A small segmentation model, trained from scratch.
Training: adamw at rate 0.00086, batches of 256, held-out accuracy 98%.
Rows from block 2, named by matrix and row number. Rows with one number belong to one neuron. Each number is 50 + 10 x the weight over its row's rms, rounded and kept within 0 to 99. All counts start at 0. After the name is the row's rms in percent of the matrix's.
# fc1: MLP up (model.blocks.2.mlp.fc1.weight, 640x160), inputs 0-159
# fc2: MLP down (model.blocks.2.mlp.fc2.weight, 160x640, transposed), outputs 0-159
fc1.149 092:53 43 67 49 50 36 53 46 38 57 61 52 44 54 46 48 52 48 43 57 44 43 33 41 64 39 40 44 36 54 48 53 43 43 58 51 50 81 61 51 47 42 44 37 33 50 62 46 47 65 53 57 65 46 70 42 51 52 59 55 48 37 60 52 57 37 46 49 42 36 49 37 46 50 51 64 43 42 54 44 39 63 34 61 37 42 61 45 51 34 80 66 50 70 62 46 52 40 37 41 44 31 54 48 49 51 45 51 57 58 75 49 39 50 47 36 42 48 52 64 48 32 32 50 54 51 59 46 47 61 64 34 42 36 27 60 60 62 50 47 53 55 50 34 53 55 70 43 55 43 55 49 50 43 33 68 66 49 54 50
fc2.149 086:62 52 64 23 54 29 43 57 53 48 39 40 56 54 57 41 29 46 56 44 57 57 51 30 59 52 46 57 49 32 72 34 42 63 42 41 58 55 43 57 36 53 53 49 69 36 49 51 50 54 44 43 70 28 51 52 54 46 60 52 80 62 58 53 44 44 39 61 53 44 67 54 43 55 43 66 53 44 57 41 59 53 51 39 57 38 53 57 61 50 60 48 56 57 51 42 41 44 22 51 54 47 54 48 61 57 57 68 52 48 69 33 71 64 55 52 34 51 38 48 59 53 58 47 54 66 52 51 44 39 40 47 41 47 55 54 44 39 54 44 50 49 56 65 49 48 63 64 38 40 37 52 67 69 57 54 41 50 49 53
fc1.150 091:48 39 48 54 38 44 59 32 51 56 61 65 55 48 46 42 41 67 45 54 48 59 30 29 68 47 37 43 58 48 53 56 62 43 35 35 55 67 36 69 70 44 55 51 47 43 55 55 54 57 49 32 54 28 59 56 45 31 37 54 56 37 37 35 61 56 37 78 50 47 58 61 67 52 55 55 56 52 45 36 59 44 40 48 48 54 52 38 39 33 35 50 41 48 52 45 58 46 46 50 52 43 60 40 55 54 59 60 62 42 51 34 56 47 39 57 45 68 41 61 41 25 67 35 41 52 54 60 43 39 63 52 35 55 47 72 48 53 51 63 62 47 55 36 46 52 53 49 49 54 55 38 47 50 59 59 60 53 49 64
fc2.150 091:37 44 50 55 41 42 28 40 40 46 55 50 44 38 49 38 39 61 48 38 58 56 54 64 41 54 45 58 44 44 41 55 39 50 63 34 46 49 61 47 48 47 57 65 50 43 51 51 63 51 46 77 44 43 47 39 65 35 56 56 54 68 56 46 42 46 45 50 62 43 44 71 46 52 42 56 63 60 37 55 40 53 54 44 49 33 53 67 44 53 52 53 50 56 48 41 46 47 52 62 50 49 69 69 39 78 42 44 42 35 38 58 51 61 47 42 50 54 38 51 83 29 53 59 56 62 64 49 36 49 34 76 53 34 46 61 58 52 50 43 63 64 55 57 41 48 43 59 63 50 61 44 41 51 63 37 54 37 38 62
fc1.151 069:40 77 49 49 56 41 49 46 54 64 34 46 53 43 73 56 53 57 44 60 51 53 38 38 50 31 53 59 41 54 56 60 65 45 39 54 46 46 47 49 49 52 48 46 35 22 59 45 40 51 39 60 29 59 39 29 44 33 68 53 44 26 42 54 48 58 63 52 51 55 52 50 60 46 57 62 44 43 34 52 49 51 55 50 46 48 92 48 44 43 53 42 44 42 58 39 42 55 61 41 64 51 40 35 53 50 59 69 57 44 44 47 31 56 37 54 44 61 64 40 51 42 50 49 36 55 67 45 59 43 50 57 35 49 33 49 42 60 43 54 51 40 65 55 47 50 55 54 48 52 70 54 39 53 43 54 40 51 39 40
fc2.151 058:36 29 48 55 57 62 57 59 46 43 54 34 46 46 55 33 51 49 58 43 39 49 42 50 49 73 58 49 39 52 64 49 51 33 33 39 51 38 43 37 43 35 53 39 56 80 38 56 53 57 40 45 62 58 40 35 36 50 46 44 69 48 50 40 53 52 38 52 60 49 54 62 74 44 43 51 46 61 45 54 47 47 50 55 70 71 46 55 53 36 40 34 47 42 46 55 43 62 75 51 49 62 48 45 55 55 48 51 54 50 40 47 39 46 46 42 47 49 58 53 46 60 50 79 55 51 24 48 65 56 48 48 52 62 67 48 56 44 52 48 60 64 53 59 61 49 24 71 45 57 46 60 52 49 39 58 56 48 65 63
fc1.152 101:35 40 47 54 53 48 53 48 34 44 46 53 40 45 54 57 45 78 56 51 49 56 47 51 45 43 50 55 52 39 58 48 50 35 43 68 46 65 49 45 52 44 54 27 31 37 68 29 57 46 39 61 47 56 44 59 48 42 49 63 46 33 58 29 30 45 58 57 40 61 59 57 53 41 44 67 54 47 47 61 56 32 46 50 51 46 57 50 54 47 45 59 35 79 37 43 67 46 47 69 40 53 45 46 43 48 49 54 50 37 35 36 28 56 57 55 42 58 55 69 56 42 55 34 50 49 33 48 44 51 52 55 38 45 51 52 33 33 59 60 39 34 47 55 50 46 38 59 46 43 73 59 54 63 47 45 64 38 65 52
fc2.152 101:53 61 49 45 55 53 31 58 51 63 73 52 39 45 60 38 37 46 56 53 50 55 58 53 45 30 29 60 61 47 37 40 46 41 56 47 49 46 58 38 48 55 47 40 51 58 34 60 65 57 64 45 55 61 52 52 35 31 34 41 53 54 41 52 47 54 56 51 44 47 60 33 37 59 44 82 49 49 50 41 49 35 35 55 60 40 59 59 40 52 49 65 53 66 33 50 56 45 61 39 51 36 62 50 44 62 44 56 40 30 66 67 39 40 42 46 48 62 35 38 44 39 50 61 43 66 70 50 47 49 49 67 45 48 55 52 50 58 49 39 42 33 33 36 53 47 43 49 40 52 56 33 55 67 54 37 57 51 56 54
fc1.153 089:40 63 47 56 55 47 43 48 53 48 54 53 45 34 45 54 46 55 38 71 30 50 36 32 28 58 59 62 56 50 52 65 67 47 64 38 72 61 71 29 47 56 53 41 55 64 52 55 48 58 50 63 45 53 49 33 64 61 65 62 48 28 60 47 53 46 46 50 39 53 48 57 41 28 60 66 49 40 53 46 67 44 36 52 66 31 50 52 57 49 56 47 50 41 62 53 39 57 43 50 40 55 63 54 36 51 47 56 41 55 41 46 62 59 53 53 45 39 58 43 68 51 39 42 37 38 37 45 59 53 60 53 40 37 36 47 55 35 50 46 57 46 51 58 55 45 63 36 55 27 71 47 59 58 47 45 53 38 64 48
fc2.153 096:36 48 39 48 52 31 40 59 52 41 55 36 49 62 63 54 34 36 56 35 44 47 60 36 37 59 74 40 48 79 53 51 53 46 50 37 43 58 49 52 62 46 50 52 48 39 50 54 44 59 53 61 53 43 43 39 48 73 18 36 41 64 45 55 45 45 48 48 59 42 53 60 45 52 55 44 47 59 59 48 36 29 45 43 50 53 49 72 41 48 31 45 52 52 50 67 44 75 67 43 42 48 52 48 51 45 44 57 45 31 44 55 50 50 53 46 57 56 46 39 37 65 47 59 45 51 50 50 58 40 58 45 56 49 66 39 59 43 41 45 57 29 46 32 53 44 45 52 46 54 77 43 43 67 49 49 28 64 45 54
fc1.154 092:49 45 44 33 51 43 31 58 56 47 48 60 50 28 56 38 52 53 53 51 40 47 55 59 33 49 57 59 57 41 58 55 59 41 45 64 57 65 48 34 67 38 52 61 44 38 59 37 46 56 58 50 40 45 35 44 59 48 55 50 49 52 59 41 74 46 64 50 63 48 43 55 55 46 67 49 46 44 48 39 52 58 70 64 44 51 77 65 64 55 54 40 27 51 51 67 28 39 49 42 49 40 34 41 22 52 59 66 32 53 48 71 55 51 56 48 39 49 34 48 48 46 34 53 33 47 40 36 47 56 29 55 49 39 49 56 48 42 49 47 38 47 53 40 43 50 52 35 54 46 38 51 53 35 43 56 52 56 35 52
fc2.154 085:37 52 43 43 53 56 52 59 59 51 52 54 34 56 48 44 50 59 50 44 62 53 51 44 57 24 38 44 59 40 59 69 55 49 56 72 54 52 78 50 60 41 56 53 62 58 37 52 48 48 59 35 34 34 51 51 54 58 72 49 50 49 67 55 38 52 55 47 58 42 36 62 49 59 40 48 55 47 57 50 41 43 56 39 52 30 70 71 47 43 72 67 37 62 32 46 38 70 48 62 58 60 52 44 41 39 58 47 34 42 46 56 43 52 41 66 64 55 45 58 53 43 59 53 65 41 50 39 70 62 59 59 46 47 52 28 47 57 44 45 51 53 47 44 45 57 38 59 57 46 53 59 42 39 37 41 47 74 57 49
fc1.155 097:59 41 62 47 58 51 49 45 49 33 42 49 48 39 67 40 42 53 52 47 64 58 62 32 71 30 55 39 36 52 52 29 45 54 50 57 65 61 50 48 43 47 62 50 54 70 66 47 38 55 52 65 48 53 52 58 58 61 59 56 62 56 44 60 49 58 58 46 49 44 56 27 55 29 56 62 42 53 46 41 43 47 55 52 62 63 52 55 53 45 46 47 50 59 44 49 46 59 70 35 43 35 52 59 41 62 53 45 44 52 50 57 50 59 54 47 38 59 42 59 38 37 39 23 46 37 38 54 41 47 51 64 61 49 63 38 35 67 76 65 44 57 39 50 43 59 49 41 57 28 55 45 50 51 40 30 54 54 68 63
fc2.155 096:53 57 63 39 59 77 55 55 35 59 66 51 58 57 48 35 54 39 53 43 54 64 41 60 44 37 61 35 54 34 44 66 49 64 53 59 55 42 50 43 49 54 50 51 63 51 49 46 56 57 48 77 49 46 40 52 61 31 70 58 36 65 50 63 42 65 58 52 48 49 31 45 53 47 53 36 56 36 53 47 49 46 38 44 56 39 47 45 67 43 55 50 47 46 67 56 43 65 72 64 39 63 54 58 48 51 52 19 43 55 50 57 51 59 49 51 68 56 42 43 63 34 42 31 58 45 55 62 58 41 60 63 55 48 33 57 64 51 43 55 62 48 54 51 42 57 39 52 52 39 40 56 32 41 37 65 62 52 41 48
fc1.156 095:45 56 53 48 39 36 56 41 47 54 36 45 47 52 73 37 50 37 49 44 42 36 61 56 50 51 53 59 34 53 59 52 55 52 64 53 49 50 60 60 48 37 55 54 45 58 66 33 48 62 52 47 62 58 54 40 88 53 65 44 60 50 59 54 50 59 67 59 36 45 63 51 46 44 59 43 45 71 50 61 59 49 39 56 49 50 55 39 59 57 46 32 45 48 53 48 28 68 70 63 42 43 34 59 38 58 50 47 45 54 45 63 41 64 51 44 66 56 53 53 47 42 45 72 30 50 33 38 46 44 38 55 48 39 70 53 35 58 55 60 55 57 61 42 43 48 54 72 47 44 42 56 53 51 49 33 67 52 64 60
fc2.156 098:58 35 67 53 56 46 48 43 29 45 55 51 51 61 54 57 52 55 37 43 43 57 40 65 66 67 50 30 34 50 47 42 48 60 56 49 37 63 39 57 62 66 49 53 64 66 49 45 49 44 39 32 51 54 47 62 39 60 57 47 55 65 47 38 48 38 57 58 70 31 42 43 53 50 57 44 58 38 55 63 43 51 53 38 58 52 58 54 43 44 43 54 62 53 54 39 48 50 51 45 56 49 42 36 53 49 45 62 46 39 52 57 35 59 68 64 58 50 39 50 59 62 55 47 63 63 29 46 60 45 39 30 43 47 54 23 50 44 39 59 60 74 36 48 42 61 49 58 57 68 49 53 60 54 49 24 65 62 60 45
fc1.157 072:49 61 43 46 34 46 59 45 28 51 60 66 72 65 68 48 57 53 57 61 31 37 55 54 42 46 33 47 33 30 40 43 44 57 44 54 32 59 53 42 48 49 58 64 62 44 50 35 35 57 47 77 67 58 43 40 65 56 59 41 48 41 70 40 64 58 32 42 62 40 52 50 51 54 61 48 48 50 30 57 55 57 52 42 55 59 50 52 49 51 64 59 48 42 42 65 54 44 51 42 51 35 59 60 57 49 55 50 52 51 56 75 42 67 54 53 47 48 31 47 51 60 40 60 61 52 38 57 47 50 46 62 62 55 37 49 54 68 72 48 51 48 46 54 45 69 30 51 51 59 68 56 43 55 48 48 53 43 55 49
fc2.157 068:53 46 41 56 51 59 37 54 41 36 52 48 35 62 44 56 42 46 43 54 57 44 46 39 56 61 54 28 25 48 57 65 61 47 47 45 35 67 41 35 46 35 57 44 45 70 53 61 35 46 51 55 48 65 49 46 36 57 30 66 35 56 60 34 46 56 49 60 50 46 73 49 49 52 38 40 39 55 52 60 51 63 38 30 43 57 44 47 56 54 49 63 45 36 51 71 38 61 36 41 64 59 54 62 52 48 36 41 50 48 45 52 40 35 54 54 21 55 51 52 60 57 38 49 51 45 39 46 51 36 56 52 53 59 53 63 54 49 41 56 56 62 44 34 45 41 30 41 55 52 68 53 40 61 50 54 26 57 59 45
fc1.158 117:48 57 47 37 44 23 51 35 56 49 59 62 52 50 57 62 58 56 50 62 65 59 48 58 46 53 58 60 43 27 70 61 49 52 45 46 43 38 54 50 52 33 49 70 69 30 60 32 58 50 31 83 70 42 51 37 63 46 60 66 62 49 34 47 64 43 51 46 49 62 56 45 57 30 54 41 52 43 56 53 48 44 46 62 47 49 59 43 53 50 51 62 40 43 68 53 58 52 56 41 54 42 39 62 66 26 59 45 46 47 59 55 49 59 57 50 46 55 39 48 45 53 44 41 62 44 47 39 50 54 57 55 27 54 48 36 55 32 45 28 46 43 36 46 54 46 43 53 42 44 52 48 43 45 59 62 59 39 51 55
fc2.158 117:41 56 41 47 58 53 56 46 56 36 59 49 61 55 57 38 33 47 41 39 49 47 46 44 56 52 68 54 39 56 58 37 70 64 42 63 56 55 53 56 57 31 28 57 47 58 47 43 55 50 48 75 75 43 43 50 51 62 44 38 39 48 54 60 44 39 70 32 52 53 48 56 61 64 59 42 46 54 53 42 39 42 54 66 63 47 48 47 46 27 40 43 61 41 36 72 51 72 54 57 57 53 60 61 46 40 42 41 37 47 41 32 57 48 49 53 42 47 75 51 42 60 54 45 57 50 52 44 50 51 53 42 43 45 56 43 58 59 61 53 47 26 44 55 36 48 36 53 48 44 64 46 49 57 57 53 34 75 32 39
fc1.159 099:62 50 52 60 50 57 50 51 55 59 44 44 63 35 43 55 49 54 52 62 40 35 46 55 49 54 56 59 53 65 36 56 48 30 49 42 43 60 55 56 35 76 70 48 41 48 50 46 32 60 52 51 54 55 31 43 61 47 92 47 52 43 56 55 46 60 49 62 50 40 67 48 43 31 52 41 37 72 61 58 34 52 47 39 66 56 63 52 49 46 50 37 33 37 55 56 44 46 57 38 38 50 42 52 55 43 42 65 52 55 44 43 58 61 42 46 60 53 28 46 38 50 47 50 49 46 49 58 49 50 50 52 53 37 36 44 53 37 42 58 54 43 54 38 60 38 61 61 43 53 64 28 68 51 57 45 40 53 30 31
fc2.159 101:54 38 54 48 44 52 61 51 58 48 62 39 51 49 52 52 52 42 44 51 25 40 45 55 55 70 43 56 80 61 50 62 43 51 47 56 57 48 50 36 37 42 52 37 56 41 36 56 54 55 31 48 58 52 53 42 46 38 36 45 33 51 33 49 44 41 63 38 53 30 39 43 54 51 39 60 48 61 63 28 59 51 31 59 55 59 57 50 56 53 48 39 55 63 55 56 59 58 58 42 37 44 49 55 48 54 55 51 45 53 51 40 44 47 56 48 45 48 37 34 32 30 26 54 46 57 51 49 44 59 46 14 48 36 64 39 51 45 47 57 48 40 59 35 52 51 24 55 48 47 45 64 60 58 43 43 60 45 77 44
fc1.160 101:60 33 56 48 41 46 52 45 32 49 57 46 42 53 50 25 63 37 45 30 59 50 36 60 45 46 42 43 31 45 53 36 47 55 47 56 58 58 45 56 50 39 46 62 65 57 48 46 68 51 50 34 45 65 70 61 40 57 64 40 57 68 48 62 48 33 47 45 49 41 67 49 60 49 53 41 38 52 27 46 46 53 47 33 46 57 62 52 49 34 61 53 60 49 36 52 54 65 51 55 30 49 57 35 58 64 51 60 49 52 49 50 47 44 39 50 66 54 63 71 56 78 44 64 49 43 55 36 53 59 37 78 41 40 64 36 47 45 43 46 47 45 50 52 56 55 46 41 50 66 51 60 37 52 42 45 53 61 48 36
fc2.160 100:48 23 64 47 44 41 60 43 57 58 57 63 41 52 65 49 49 51 32 39 51 53 69 44 63 50 61 68 34 42 47 58 51 30 61 62 54 50 51 70 57 44 36 42 59 48 54 48 57 42 43 45 50 35 47 51 48 63 43 45 49 58 70 46 46 47 50 42 52 51 21 45 55 36 46 32 55 49 50 61 50 53 60 64 56 77 57 52 49 61 54 41 55 53 38 73 64 51 47 55 52 33 59 60 45 53 52 56 58 42 50 59 37 59 65 34 32 49 54 58 24 71 43 76 47 45 41 41 47 45 62 62 50 38 54 39 59 44 54 57 49 57 38 34 52 51 38 55 51 53 54 61 55 56 46 47 60 53 50 49
fc1.161 101:45 51 37 35 40 51 58 48 46 44 33 56 45 41 45 48 55 36 50 32 65 49 61 56 54 44 46 56 54 48 43 61 40 40 36 50 60 58 51 44 47 75 55 61 52 51 61 40 55 57 54 48 41 49 40 67 37 57 45 42 58 47 49 58 53 67 57 64 55 60 49 53 56 52 47 54 52 44 44 52 49 45 80 57 34 60 53 47 49 59 53 66 53 39 56 39 62 62 53 54 42 46 53 39 52 44 54 51 46 48 38 53 48 57 51 39 33 52 44 37 64 52 58 63 63 67 28 38 62 42 34 58 48 58 51 38 53 68 56 36 47 48 48 36 59 59 56 57 56 69 57 62 42 52 16 89 55 47 35 53
fc2.161 100:48 68 56 57 31 64 52 39 49 54 41 48 63 51 49 48 63 45 45 62 57 66 41 40 49 54 47 48 45 51 55 44 41 35 63 47 54 34 47 42 55 62 46 59 56 49 59 46 51 47 50 48 51 53 65 71 56 66 34 44 38 40 50 67 59 62 48 37 57 49 61 44 63 55 49 35 64 57 60 66 43 58 73 48 31 43 44 37 55 62 49 49 49 55 62 52 58 47 35 65 53 51 60 55 57 58 54 31 46 57 57 56 51 59 61 52 61 40 58 47 62 48 67 31 37 54 35 57 69 53 52 53 32 27 42 51 56 70 63 66 55 70 44 59 46 61 69 46 67 54 55 24 48 41 56 54 46 51 53 55
fc1.162 121:63 44 76 59 46 53 56 42 44 41 46 56 39 55 52 32 51 49 53 39 66 43 47 45 56 16 55 31 61 57 43 47 48 55 48 39 56 53 54 37 46 47 58 62 59 73 55 30 38 44 40 69 55 42 71 62 51 51 53 51 58 50 51 44 44 37 51 41 42 33 43 18 58 48 56 54 49 48 45 46 30 60 63 37 55 53 56 53 43 47 39 57 38 51 55 73 34 48 40 38 22 56 43 48 46 50 39 52 68 48 45 63 61 62 47 47 42 46 46 70 47 43 42 44 43 41 41 40 45 44 47 55 52 52 66 51 54 58 60 65 56 39 42 56 38 44 51 58 49 38 53 50 58 48 51 46 44 43 62 39
fc2.162 125:47 41 63 42 64 66 68 55 52 60 63 56 53 54 50 48 49 48 45 52 41 54 66 66 49 42 53 29 40 36 46 64 42 61 53 85 54 63 54 48 72 54 41 63 53 51 53 39 50 57 56 84 56 55 56 46 49 39 58 59 50 64 41 62 54 58 47 65 50 73 55 53 57 59 51 67 45 51 37 44 54 42 40 44 63 53 56 45 46 48 46 45 54 66 52 62 46 65 53 33 58 42 38 66 62 58 59 32 36 40 58 38 57 56 48 45 46 57 37 67 53 55 61 46 47 50 46 41 49 46 67 58 54 62 66 60 44 49 54 55 50 51 41 70 64 33 50 52 42 50 57 35 53 51 71 52 49 51 49 50
fc1.163 103:56 55 51 54 53 69 61 62 54 56 48 58 64 68 55 50 58 33 59 43 63 49 54 71 50 27 50 35 61 59 47 29 48 46 44 63 32 40 39 47 69 75 47 51 36 45 37 43 40 41 62 49 31 65 43 46 40 43 50 46 45 52 56 61 40 66 59 65 48 60 40 48 61 75 39 47 47 55 44 45 43 33 41 56 56 62 60 59 33 34 41 60 51 47 49 57 45 53 61 57 51 59 47 35 46 44 72 53 57 54 54 41 53 47 42 44 63 62 35 46 51 56 54 67 55 38 50 54 49 40 50 50 69 60 46 51 49 72 56 70 60 46 52 54 59 57 34 61 44 52 57 49 52 63 59 53 56 45 44 56
fc2.163 104:38 79 41 31 50 67 45 59 42 51 62 55 47 62 50 57 50 49 44 48 45 50 60 61 61 46 54 40 49 35 80 46 50 63 42 52 60 46 50 67 70 49 43 54 44 52 72 49 41 60 46 57 52 56 44 60 43 37 58 59 42 50 68 60 49 55 72 49 58 55 57 49 56 54 50 40 47 53 47 37 53 57 68 40 32 43 61 47 53 42 60 40 56 60 36 39 51 78 70 49 58 65 53 53 40 45 54 48 53 60 47 42 51 54 34 65 57 46 61 54 59 57 67 35 55 59 55 41 55 45 62 56 59 53 48 56 61 40 50 46 45 45 56 57 67 55 68 35 38 52 47 36 52 60 42 65 33 67 52 63
fc1.164 116:36 58 48 54 37 54 39 30 44 57 40 54 66 35 47 50 40 53 46 55 43 53 55 55 42 53 53 52 42 41 51 59 60 33 45 75 46 49 56 47 65 57 61 47 40 44 53 58 51 50 54 53 45 46 57 31 46 46 56 36 48 46 64 64 60 56 54 59 61 40 58 44 39 51 45 50 51 60 54 52 51 55 51 52 36 42 56 52 70 43 46 57 32 48 53 73 36 57 39 42 65 48 49 52 30 40 52 49 40 47 41 33 26 58 42 42 60 51 25 42 61 34 62 61 49 50 64 26 56 35 37 40 34 31 49 56 32 41 64 46 64 55 61 53 66 55 64 55 55 49 45 49 55 53 61 47 64 49 23 53
fc2.164 117:66 61 62 64 35 63 70 26 51 53 47 42 48 51 28 45 48 37 39 53 41 47 32 52 63 42 43 63 59 57 47 53 44 56 38 62 49 58 37 50 30 35 58 55 45 46 46 69 51 31 50 58 57 59 37 57 54 40 56 42 43 42 30 49 49 54 43 46 39 48 60 50 70 32 51 45 52 47 41 56 57 55 40 44 54 55 55 30 62 57 55 39 49 38 72 42 58 55 53 49 53 40 54 40 45 47 34 43 56 50 58 55 59 60 65 40 44 42 46 40 31 64 32 59 61 56 32 68 49 43 59 46 70 60 57 34 46 54 45 42 52 52 50 37 52 64 38 50 69 54 42 59 54 44 61 47 41 43 55 39
fc1.165 103:52 18 55 48 55 50 42 46 51 60 68 50 71 54 53 55 53 74 58 58 45 52 37 66 37 53 61 57 34 45 65 58 41 60 57 43 43 57 54 42 53 52 64 76 61 58 49 42 55 57 47 51 43 60 55 49 43 58 52 58 57 61 50 51 54 66 42 48 50 36 52 42 58 52 57 51 50 46 53 56 41 62 37 44 59 39 46 55 46 29 39 36 43 33 51 56 47 57 44 38 45 41 57 64 55 59 63 66 50 62 44 60 42 67 54 50 75 54 55 48 61 30 43 52 50 43 52 51 43 51 45 63 55 44 36 51 65 43 54 55 55 54 51 48 70 50 61 48 57 49 71 66 20 63 52 34 31 56 48 47
fc2.165 102:50 38 48 50 47 37 52 41 50 64 58 50 58 69 55 63 42 50 50 52 59 51 65 32 53 51 48 62 38 43 37 33 49 33 48 54 56 43 41 75 47 40 47 53 60 43 59 53 49 37 59 57 72 61 51 42 55 43 38 50 66 47 63 64 40 52 45 42 52 41 43 41 41 68 64 50 62 54 40 68 39 40 51 45 39 54 43 44 54 50 46 37 41 46 53 39 57 38 51 25 68 48 60 60 57 75 56 39 72 44 43 51 50 43 58 50 36 39 45 51 54 61 52 55 43 45 46 52 61 67 63 65 68 53 40 53 56 40 54 50 67 55 42 38 41 51 58 42 54 52 30 57 74 62 35 63 58 62 57 56
fc1.166 097:62 47 45 36 41 34 39 44 50 55 56 50 56 31 49 54 71 72 50 54 73 66 47 53 54 29 43 55 48 48 68 43 46 50 50 61 52 50 44 42 54 26 60 77 69 46 60 47 50 66 27 63 53 53 62 48 64 49 60 50 63 45 40 47 51 41 54 55 57 40 53 51 56 42 52 42 51 37 68 38 37 56 50 74 44 47 62 51 48 42 41 70 41 43 65 55 43 58 36 47 56 35 33 56 58 37 49 42 54 30 59 49 26 69 57 50 39 50 42 57 46 45 37 44 54 49 43 48 50 41 45 50 41 54 50 54 58 48 56 32 43 51 48 53 68 48 46 54 54 38 49 57 68 51 43 60 50 46 46 58
fc2.166 099:41 48 35 25 64 56 60 55 42 47 64 47 64 40 42 38 34 34 52 50 47 47 43 54 46 52 57 66 34 58 52 54 66 61 50 65 67 57 54 60 64 48 54 53 51 61 62 46 48 54 52 67 61 43 54 57 55 52 45 47 56 48 42 65 40 43 63 61 51 56 35 56 57 59 65 56 35 59 58 30 43 50 56 48 61 34 62 49 55 23 38 60 59 42 36 60 45 78 60 51 40 49 49 52 48 49 41 48 40 55 33 29 49 48 49 55 48 60 48 47 57 51 65 52 48 44 58 41 45 56 50 48 43 59 44 61 55 60 45 49 65 26 51 68 69 64 48 61 49 43 67 54 44 62 49 61 44 59 36 32
fc1.167 110:73 67 35 50 42 24 51 55 56 61 50 42 52 52 51 68 37 53 47 68 42 60 55 55 35 53 38 51 44 53 71 63 32 62 61 36 55 62 60 37 28 58 53 52 55 67 68 48 46 53 52 66 31 52 49 60 49 62 75 57 44 63 59 40 57 53 56 52 46 55 45 55 57 57 54 44 45 43 59 46 39 49 45 53 47 49 53 45 38 49 60 40 45 42 52 58 46 58 48 46 46 53 45 49 62 54 37 55 48 48 60 46 62 54 60 55 31 52 61 56 30 36 36 39 47 49 34 45 53 41 50 57 50 43 48 50 57 76 43 42 34 42 73 53 51 63 46 49 67 44 71 37 47 44 54 53 45 47 47 31
fc2.167 117:67 53 46 51 39 37 64 39 62 47 51 38 50 55 50 65 69 38 49 50 26 56 46 43 33 51 49 58 54 57 53 45 44 46 45 45 44 48 47 29 40 55 57 44 53 44 52 49 32 52 31 32 50 69 58 58 42 56 45 57 36 47 41 56 54 65 53 52 30 45 75 56 66 41 53 50 45 53 58 43 65 58 37 45 35 71 50 44 56 60 44 43 53 45 63 57 64 45 63 47 26 63 41 49 46 40 48 58 60 47 64 50 53 44 33 42 49 54 37 26 32 52 35 50 48 45 60 72 49 55 69 36 40 40 53 40 40 46 55 47 50 47 67 59 47 45 56 58 50 48 48 60 65 36 65 56 50 38 53 50
fc1.168 108:44 44 58 51 44 56 52 53 20 18 44 49 53 54 60 25 49 42 59 47 45 35 63 42 53 47 66 55 42 35 56 57 45 45 54 39 63 52 54 37 49 40 67 49 54 52 60 48 46 49 32 62 63 52 43 45 40 50 37 53 39 48 41 36 51 51 65 37 46 37 36 47 46 39 50 58 50 60 36 49 47 46 48 37 48 46 46 67 49 53 43 35 45 32 38 47 52 59 63 36 47 23 54 70 46 46 51 46 50 43 49 57 38 69 62 55 44 36 54 42 52 58 34 55 66 38 38 47 47 39 60 61 43 32 51 50 32 48 80 49 46 51 56 45 54 58 38 39 55 53 38 48 46 67 45 40 57 50 58 45
fc2.168 113:49 47 43 49 58 62 55 61 59 59 70 37 50 49 34 34 43 52 56 52 36 72 40 60 42 51 58 50 56 52 36 67 44 53 48 57 64 42 44 67 57 46 44 30 58 40 47 51 57 60 50 77 40 58 59 61 43 35 54 59 29 56 70 60 43 53 50 64 45 55 63 49 62 53 56 56 45 51 61 43 47 44 62 46 48 64 65 40 52 48 67 50 34 37 56 42 50 62 59 65 59 49 49 35 37 34 45 48 58 55 43 46 60 44 49 58 55 59 60 60 45 51 47 44 53 35 69 53 41 54 51 36 38 52 58 47 71 59 33 46 47 48 53 27 54 53 40 54 43 39 36 60 67 38 31 50 41 58 41 61
fc1.169 042:55 54 54 38 40 62 60 48 28 62 43 66 43 63 54 53 56 45 39 32 38 39 56 42 70 27 40 42 57 57 56 56 61 57 43 51 55 59 59 50 55 56 55 46 29 68 52 52 45 59 49 70 51 43 52 58 59 44 59 42 66 31 62 43 42 56 52 49 33 51 52 46 59 50 59 49 51 53 48 45 48 63 71 53 47 44 57 56 44 27 55 59 56 51 56 52 60 49 49 30 56 35 38 45 38 53 70 61 51 49 61 55 44 71 56 47 74 44 36 63 54 43 53 45 45 53 51 41 34 51 44 44 55 59 55 45 47 39 76 61 44 35 56 37 75 65 46 53 44 47 49 53 49 63 38 66 53 45 39 56
fc2.169 034:49 63 54 39 56 69 58 65 67 56 54 48 51 34 53 37 64 59 35 61 56 44 49 55 57 39 42 40 61 53 65 44 57 65 49 28 47 60 47 52 45 54 47 58 43 42 31 44 54 61 42 59 40 33 39 52 40 45 46 59 60 60 59 49 53 38 47 56 57 57 61 43 37 36 65 58 53 48 46 51 43 49 36 46 59 60 61 42 55 46 61 47 47 54 49 50 51 50 30 69 54 48 44 57 63 61 58 44 37 51 33 52 63 54 60 56 56 49 46 59 69 62 57 41 61 56 46 58 48 34 34 44 65 56 34 38 37 54 25 39 39 49 62 56 56 61 60 48 61 39 30 21 38 59 60 35 46 64 43 58
fc1.170 118:45 44 39 30 54 30 41 36 35 66 50 51 53 53 61 55 42 54 47 58 62 72 54 44 49 42 45 52 20 39 68 42 59 36 45 42 47 51 55 42 59 45 48 56 55 29 65 23 51 55 59 50 39 54 29 29 37 40 66 50 41 41 49 61 55 62 56 51 61 65 55 44 68 46 61 45 44 46 42 54 53 61 49 58 42 45 67 52 55 45 47 50 46 51 50 42 38 59 58 56 66 48 48 45 38 49 67 64 51 51 45 43 26 58 56 44 51 58 52 46 65 47 51 53 43 53 53 37 59 37 38 44 46 59 49 48 41 68 52 33 57 47 55 46 49 59 64 25 60 37 61 58 43 51 45 31 55 50 47 53
fc2.170 113:44 50 45 54 58 63 48 39 44 37 49 42 62 36 60 35 65 45 55 49 41 47 41 57 48 59 59 53 44 65 72 42 55 39 55 44 47 55 34 37 62 38 54 44 52 60 55 50 48 64 30 66 62 44 41 36 52 38 32 37 50 37 42 65 55 49 53 49 58 45 56 61 70 45 50 40 35 58 54 42 49 42 39 49 67 54 53 64 56 51 49 29 46 60 58 59 48 58 60 62 57 49 37 40 69 64 58 55 72 42 47 41 32 34 54 39 53 56 56 47 53 56 37 56 46 50 33 55 63 56 45 35 54 54 77 40 37 38 54 48 56 41 41 56 55 51 36 70 38 62 48 39 58 35 33 52 53 45 52 39